config = dict(
    model='image classifier',
    dataset='short English words printed on busy colour backdrops',
    train_examples=45211,
    image_size=48,
    crop_scale_min=1,
    horizontal_flip=False,
    rotation_deg=5,
    targets=['case'],
    num_classes=3,
    arch='resnext',
    norm='batchnorm',
    activation='relu',
    depths=[2, 3, 4, 2],
    kernel_size=3,
    stem='deep',
    avg_pool_shortcut=False,
    widths=[128, 224, 384, 672],
    loss='cross_entropy',
    init='trunc_normal_002',
    residual_init='zero_last',
    optimizer='muon',
    muon_scale='original',
    lr=0.028,
    momentum=0.85,
    nesterov=False,
    orthogonalizer='newton_schulz_5',
    adamw_lr_other_params=0.0015,
    grad_clip=1.0,
    ema_decay=0.995,
    steps=8900,
    batch_size=64,
    epochs=12.6,
    lr_schedule='cosine',
    final_lr_fraction=0.01,
    warmup_steps=890,
    weight_decay=0.02,
    adamw_weight_decay_other_params=0.01,
)
Rows from block 5 of a small image classifier, named by matrix and row number. Rows with one number belong to one channel. Each number is 500 + 40 x the weight over its row's rms, rounded and kept within 0 to 999. All counts start at 0. Numbers have three digits each.
Before each channel's rows are labels from the 100 images, of 14976, where the channel reaches its highest value: "responds to" is what is common among them; "peak at" is the part of the image that holds the peak. Only what is clearly more common there than usual is listed. The data: short English words printed on busy colour backdrops. In brackets: how many of the 100.
# convs1: grouped (8 groups) 3x3 conv, stride 2 (model.blocks.5.convs.1.weight, 192x24x3x3, each kernel summed), inputs within the group 0-23
# convs2: expand pointwise conv (model.blocks.5.convs.2.weight, 384x192x1x1, transposed), outputs 0-63

responds to: white ink (26)
peak at: centre (36)
convs1.140:490542497490520450496490525524541506492463512633470513465485440536488439
convs2.140:487513442528454484514450516493484445547536564526495516530512517518514549500553463480552434533496431480487418493512472444520611488478458513461491486484464504511490512497488531570609471493561495

responds to: the letter y (28)
peak at: centre (39); middle right (31)
convs1.19:540516540516542479477538454429465581562444509504439483507486492460517454
convs2.19:553499522524537523553526448513492490534534537470490483584567501540489522527494477444517466527507443460561480509501537488532478425490475442526518513510474526495482487489472523460385492456553528

responds to: bold (78); small letters (68); the letter m (34)
peak at: centre (65)
convs1.70:541560489475549508446492464487481436573489507458588480488503511496455444
convs2.70:565481504512518519523503435456499447500501529459480519489507477446480542456496570516504421514493490522539565458469467520464570467499506432544524512506482512485497491495512507505544509532581537

responds to: capitals (65); the letter f (30)
peak at: centre (31); middle right (27)
convs1.163:507465452502588485501420429486530464459562513552475543475508502508538499
convs2.163:510488520498514464438430554509483566603461434546470546516436513495520512494499425502544494533496612548467466497558446459508524479514479494536536470519517484526483523463499512549507487393470553

responds to: the letter e (62)
peak at: bottom centre (36)
convs1.106:476506560515460560500536535519477476466522485431475515497418488522408537
convs2.106:473499504511489458522578476504478483449416557472474420437510459491515526491579506564422500537480518524513458510437469455501544451495532457532455520500543465505458475532571555498506546471522512

responds to: small letters (85); the letter h (42)
peak at: middle left (28)
convs1.179:458477486525505468491510473508459503468444530503485504470470625486513408
convs2.179:482509498459498480580484487472468508500563550472452537508479525481462509468439458408449520493510565544532551503568425493498494485546535483496524489490525529486462503507518616519466478473581564

responds to: black ink (28); white ink (28)
peak at: middle left (51)
convs1.52:478577461494549568502446496500519541449487537596484463519498518471544489
convs2.52:520495529504477519602536426516476491489530499489453565502529519496493482536490582434549429524509457455430459520587426525500459423504504441477535487501506455513485487600489429509392517554496583

responds to: white ink (26)
peak at: centre (56)
convs1.120:428551500560494530535533461490461551487528463498541492491543591520490557
convs2.120:455510520481572506474539497443503532537481403479446440557526398478484473516482581510502488504477528521458502472596421458543510481470486533440457542513491525518540467443508415470436447520423455

responds to: small letters (78); the letter i (56)
peak at: centre (49); middle right (29)
convs1.108:474523524535500507475501496503413451571474558456461511441485524568509554
convs2.108:480488485469445511482512498536537518508471580485471492527482452490498536505497498444448529480496543657496492506435404527538491394516510414529494560493497513477548441505505453469503475522539498

responds to: first letter capital (87)
peak at: centre (56); bottom centre (28)
convs1.173:443509440448505514484508442477460542526577450460548561477452484524483483
convs2.173:503502510440561508493514531508494415504461494457484489522520437540505539462535497491424587445459554517466498485572514505494468492487504400558534498513508511474577498510451492531462578543438420

responds to: the letter g (38); the letter y (34)
peak at: middle right (41)
convs1.3:581482512422492474492484541496467477520458500475509496548476515546588429
convs2.3:536504492489476429416483475532461477522518533443414532544441461542479526520539485518437553549508460506512589490435446499526579404503510467455503548495516486500569475541485507519410502500539504

responds to: the letter f (29)
peak at: centre (56); bottom centre (32)
convs1.176:406504526471524493499510533552519503584464514455421525496566506485532510
convs2.176:529489492558499474542537489558530490533499554449430521496524483422528395519453477466472513466469454406536480496440552428522455485475526497509488407509442478520467548531510481458525560513488574

responds to: bold (73); small letters (66); the letter i (65)
peak at: centre (32)
convs1.99:509468513487580539531571502471524469488531516449514538432452440536453533
convs2.99:459493496478476503420529517478449489395487526501497537503484475440475473491565553402530551495525485549483523525484497474461448520457499560523481445502477464502450458529442511498501491518549509

responds to: the letter e (67)
peak at: centre (41); bottom centre (30)
convs1.107:473447554506436573477547504467516507512485477566534489446424532531470488
convs2.107:525498470501487496536509536538404551421471501500507447490604542465502538506555500445490480472513550461531576468494535459521521462506506454501466512505530525498487515491559547587492535510465527

responds to: the letter i (48); the letter l (47); white ink (27)
peak at: centre (28)
convs1.71:458535528492510525542459541525509575484463509586476491494453516459591508
convs2.71:478502474523461525456554432487531458505457538538471444504365483552485573522543548519441516407507512591448465474421555461543495504493467512470458500503547490524514489524552488471541545525476503

responds to: small letters (81)
peak at: middle left (32)
convs1.149:501479533438485446520443423439551512548450567506456504488471535484513487
convs2.149:562489527494570510502515489478584507459571544482450507512475511501504547483504534514550502542488442554481532520483361549548500509524482528470465496519447487467510461509446501453487454450515521

responds to: capitals (76); the letter a (68); the letter r (49)
peak at: centre (75)
convs1.180:467601483512535455511495577476547477487511430505458544518465476514451481
convs2.180:491494484452512410456437470491483439532492456503527487468528466450504482470469408494445566506517549488536432469450565534539540525504496595452533505507439514472581448524548503476497447464468499

responds to: capitals (80); the letter r (48)
peak at: centre (31)
convs1.157:491483550420593480499484458565468541467566498455488526510541493470494498
convs2.157:487509531448517457484499528494459511517526488501469486448457525442532483501500430529595474448538479485519572472519503462493553533470504418474496461491484550491467509527466539523514493539548498

responds to: the letter e (73)
peak at: bottom centre (54)
convs1.114:527547466537441456521517488521456550481519530523412517467456489487411518
convs2.114:478477528445392515557502514515490498497437536451502474482559510477497543517485543423568557474536513500464559521545520545515422452508505466606510486517524479524493465496475504530493463541526461

responds to: the letter l (47)
peak at: centre (52); middle right (27)
convs1.142:451489477586508573554508527481476567476470458437530461515487556482499489
convs2.142:516512500457535537475563495484439500527543536521502474552377512541490467480509471502408504514505604490481459436547450511514498513534455434482454435503502506491525459548487405509516506528540460

responds to: the letter e (77); small letters (62)
peak at: bottom right (32); bottom centre (27)
convs1.8:538491529518544474496483526459461569604467498484439493483504495416491475
convs2.8:463498502543546410566443495522473498478498472516463509525482503515484518514518513488547577489523390669455521464443560516465512480500494452505485527508505446513435511500474486518419514469495559

responds to: first letter capital (90)
peak at: centre (53); bottom centre (27)
convs1.58:471462524506477453542554458579521526454518449510425569507550516498509478
convs2.58:513498427432474500506528470516412524539493528550477493513496503423480506522489398483473508544558446471450394485451546499462458577492489485482488518493499486507596470561462432512492556467410533

responds to: first letter capital (84); yellow ink (26)
peak at: centre (64)
convs1.129:439522468464510511512526493510548560479523465505450395441546499490516555
convs2.129:526502513415538519519470426499516461528571503467546471373556496570457566468457434553541537525491428562460472505515491566447474521505477594548471546504491548507547470485511516403541522469526562

responds to: capitals (67); white ink (32)
peak at: centre (38); middle right (33)
convs1.158:467475586469533518500485482511517470474560539473451580578474545478485485
convs2.158:531503494501463513439434537481546522535493507467537444491430491482546474493500528525537454558522596525454500501505550438559493586533488458447450491502490522504582523441553455521505493471446509

responds to: white ink (27)
peak at: centre (32); middle left (27)
convs1.33:525518552556442426544471521495476441445482525477509493541476510542429458
convs2.33:487498503460485580574493528512524513596534480518551521564568536503484563460513522537596511471497441484471510523521409475503434503473545463496524501494502475486435477476454505528592526561525539

responds to: the letter r (49); the letter y (32)
peak at: middle right (35); centre (27)
convs1.162:524513491432444492511501473430536506523466435491489399448475515484487547
convs2.162:550510480515587492565531410515452436565464479481500491475528483476497514494480509509514492531507493549462510512477546451553485549536468486577490530494478465508527444551500468535495523485540518

responds to: first letter capital (94)
peak at: centre (67); bottom centre (28)
convs1.38:407528506556503493539551459521547520476456541445497496514514431464556496
convs2.38:564482438499528475607526550486523525452471515475448496517397505519509468504475530540491513506496560530552583513459449489453495493473515494519483421506512547507480513438513487490453484467545550

responds to: the letter d (64); small letters (61); serif (51)
peak at: middle right (66)
convs1.15:505508532513515405572493484489485528520461496495425497487491532409442525
convs2.15:553494427492485447479552463489487485503507535469537480501488551463486503512383463514511466542487554598584510480465450465507499525540465498563533487510465438548569439522460466554540527469500517

responds to: the letter f (27)
peak at: bottom centre (36)
convs1.148:493465501418538450524538450433501445525504510496526498533584453505514548
convs2.148:629493526483496565577532545526490442567501453494523566526549495429485431490501359512506538485518449487516501458529486501548582490480521535485517542485477560509548475540522441460509461536486474

responds to: the letter p (37)
peak at: centre (33); bottom centre (27)
convs1.77:511477492468453511496527541407542509521446417554521501536514452525444516
convs2.77:532479513467488553487516581479518501457360508511468481524420490414514472512557479449495495511518424475461434478496489524473420486528512513507462478517531412495589470463486535504516483479429545

responds to: small letters (80); the letter i (68)
peak at: centre (34); middle left (29)
convs1.110:434501465492543519541472501464543447545472561429570557482486489508457505
convs2.110:505493528541526432527501517518421497473518417502563497460516489542536478501442499517516555518516557436461441500518363481577486512547493489547434512509467478465510442482549486512588502502473486

responds to: the letter l (65); black ink (25)
peak at: bottom right (29)
convs1.55:527488485488429501445485614424536507472549560490488480499502494519523483
convs2.55:528514485451490456409516509504487443481456451470529474550492504497504496484496478415502480498462545551523497490536569472517502437477461542503474468492510555520472501356479587505552424381518418

responds to: serif (54)
peak at: centre (57)
convs1.31:487533420483536493539502479488498527451490507435437503545515476450599523
convs2.31:496508358488469422499477517507447457493435471462543463467531500554447532528501471492486443486534442479527506506436487479505541507464494472590497546502497520497492466527469554463523454418431536

responds to: white ink (26)
peak at: centre (46); bottom centre (39)
convs1.73:506508543508441502509537403537544532447460477538499509429503482561544488
convs2.73:480511498466479530477595511498454530493566541472464490538511482515496466502537449590430502494518527542435451494493502460522456504499490450543475438504486585496474557497524500391474507470442443

responds to: the letter e (85)
peak at: bottom centre (34); bottom right (28)
convs1.100:467476553528478561482540513462496535511437457466499471404460508548452529
convs2.100:515510552534505497510499541478516497455479536557573581470407582472535450485577475493507501459485468505508483436516558585480528510501489532494466447491500465523504491503512444533520444495520378

responds to: the letter o (66)
peak at: centre (86)
convs1.24:458496522569460533578504526518499453485443509490495486425487457514498411
convs2.24:520486455547453446441479512503605470436549527459554607504564474517496477491505517466514541521476482474524521513510634503510533507478469490594479485500504499514475464526544535550515493455488513

responds to: small letters (74)
peak at: centre (39)
convs1.93:528551497407487491529505474442475514470475413442515530515425495504470483
convs2.93:532480509485536531525501422520529549492455512536407497449545500543454452494547442483470462507517490528497515495469428606499498543533494488480500503502476496448488521471478533499489521486489525

responds to: black ink (26)
peak at: middle left (32)
convs1.186:544502541499477571526515570446484465448444466521570554511520483521505551
convs2.186:530489512499400496465468496508455508517496536570501470562470504557505539513477541501456504495506476551536496489465460428455508490516520525461522479496508545530475494386429469505464446488485561

responds to: first letter capital (60); serif (53); the letter i (48)
peak at: centre (64)
convs1.37:512453478424484518429518494472489535550481460496503470570486479422507567
convs2.37:527504469582488534523471456501544473463486529500529454569514508526521458490523484493533551453498515560423452489492361431490470518533441517503548426509488543520505550520527540497469507496458423

responds to: white ink (28)
peak at: centre (33); middle right (31)
convs1.121:511549503506507459424498537513533413531479532500468445460448428491534468
convs2.121:452509539516480503484461474483536521457506550488440525496489516557484555538438518571550551468512483510520475500449484518546501474558495485531445497516542568573436568482365504469499550511489531

responds to: the letter y (32)
peak at: middle right (30)
convs1.135:556551510445429476459456471529481466561520502554447521525526431527505505
convs2.135:512522468529502495516507455466480519495545495496494450492481490488536513547526564506529566491477459463475413465521556568404455453435513530527428456491441479488437490490470571457548487536466492

responds to: first letter capital (98)
peak at: centre (77)
convs1.56:479544488536520539439537436557517479475477408499487545425507489529488471
convs2.56:513512479520469522427504459493483488553532520523546489457487469591527532511599441483533482514510488466491443485479483487429554481515538513490500480491517545479461475504561493506503535482497471

responds to: the letter e (62); small letters (60)
peak at: centre (32); bottom centre (28)
convs1.101:449494579502465583455512459458508553441499520470525497444482464503462533
convs2.101:502492500459489509499493417494605493400546538455514499517521529492545478499522496471527553582487442501548568494505470447525480556516576566536499505498527491470538514550494491495513494527547629

responds to: the letter y (52)
peak at: bottom right (47); middle right (40)
convs1.22:466503519463453574461507534477477430499488510464492514622506476514515461
convs2.22:461520511523528488515525428490505512556465572539456420586541472483509530521579530464451647431486627452543550434495467492508469485505547420468483480489519503547521565532625507513540502561515552

responds to: the letter i (58)
peak at: centre (63)
convs1.29:471523451475469480483500487480455554500574537504506485592461503453564560
convs2.29:475488392462514485561494620522541528482417513510580500407456464508494474517460582505513454462518411435552481474527500498467531509444472423578557481506491503521506516530500501489539516532489438

responds to: the letter o (73)
peak at: centre (70)
convs1.40:457526527575427495564471467559470487479441494438511524511518459488487450
convs2.40:487514544512540563469481562490467503467511598490475485510488514564528492540483491539530507466510497409528536454477492505550496552520462473564550477508485440499498510501543486378492499475550480

responds to: the letter l (49)
peak at: centre (51)
convs1.123:464510459538489497579502500500484566471540500498518492508554575499394516
convs2.123:469493525469497471506539485511464515582466637461457437490563491527494508506457565552632543503511542463531460520557547480502542426493484494386545479494505441510489502540540500489473532530559362

responds to: the letter h (38)
peak at: centre (44); middle left (29)
convs1.181:464456428459487495489526448540411569508457435512539539491511517509486489
convs2.181:472494471549491507507535484493494448404514480514485499547528511501511509483554505451583486594482569439553517433460575486508474478492489431491577531506458534466561509513561491458549502531437533

responds to: bold (73); small letters (69); the letter i (68)
peak at: centre (41); middle right (38)
convs1.11:545477499490528425537531438471484470460551511493517513477468451409497565
convs2.11:499519463494470511407537413495512476538402476571525459504591530529515460488468525468548446509457493527534463518482532490526515504494514509463547513525509475501543470501575431400509466519473491

responds to: the letter y (38); the letter g (27)
peak at: middle right (29)
convs1.154:519566500493446447486458477446474479585497521510567523497566435492502501
convs2.154:513503562447480575546529492519560547417488491551556562515530513538516545511537524541550542449503543488533572522505542512534440486484495503486504476493505465480450539495493460451493492483493498

responds to: the letter g (35); the letter p (31); the letter y (25)
peak at: middle right (45); bottom right (35)
convs1.45:558379495501543512483499508486529507560504463535464471465462553545471485
convs2.45:541497544533523594549548444498518469498525483536478526485437483433553505492567419522478545432510548574533533489529559550497436518475496553395550444504534487518460535502536569471496587502489525

responds to: first letter capital (62)
peak at: centre (53)
convs1.133:464489502429463480578601478484487499488599488488482488490515538512482509
convs2.133:514514529488483569515527456495462470493545469409457520512478557509523529447482504510502448452513510462541545495507424451445445496502508455511525511483493488491518508480494372443468430440431510

responds to: the letter p (44); the letter y (33); the letter g (28)
peak at: bottom right (64)
convs1.7:452514507481501498536465532461508479487478504497553510623494479592495453
convs2.7:549505462489648487500518511493498480456591600499428445496480537577495528525487554493591416452485606459479486525524548498475486483508516514432510533496501454495463504473538451500545446483522486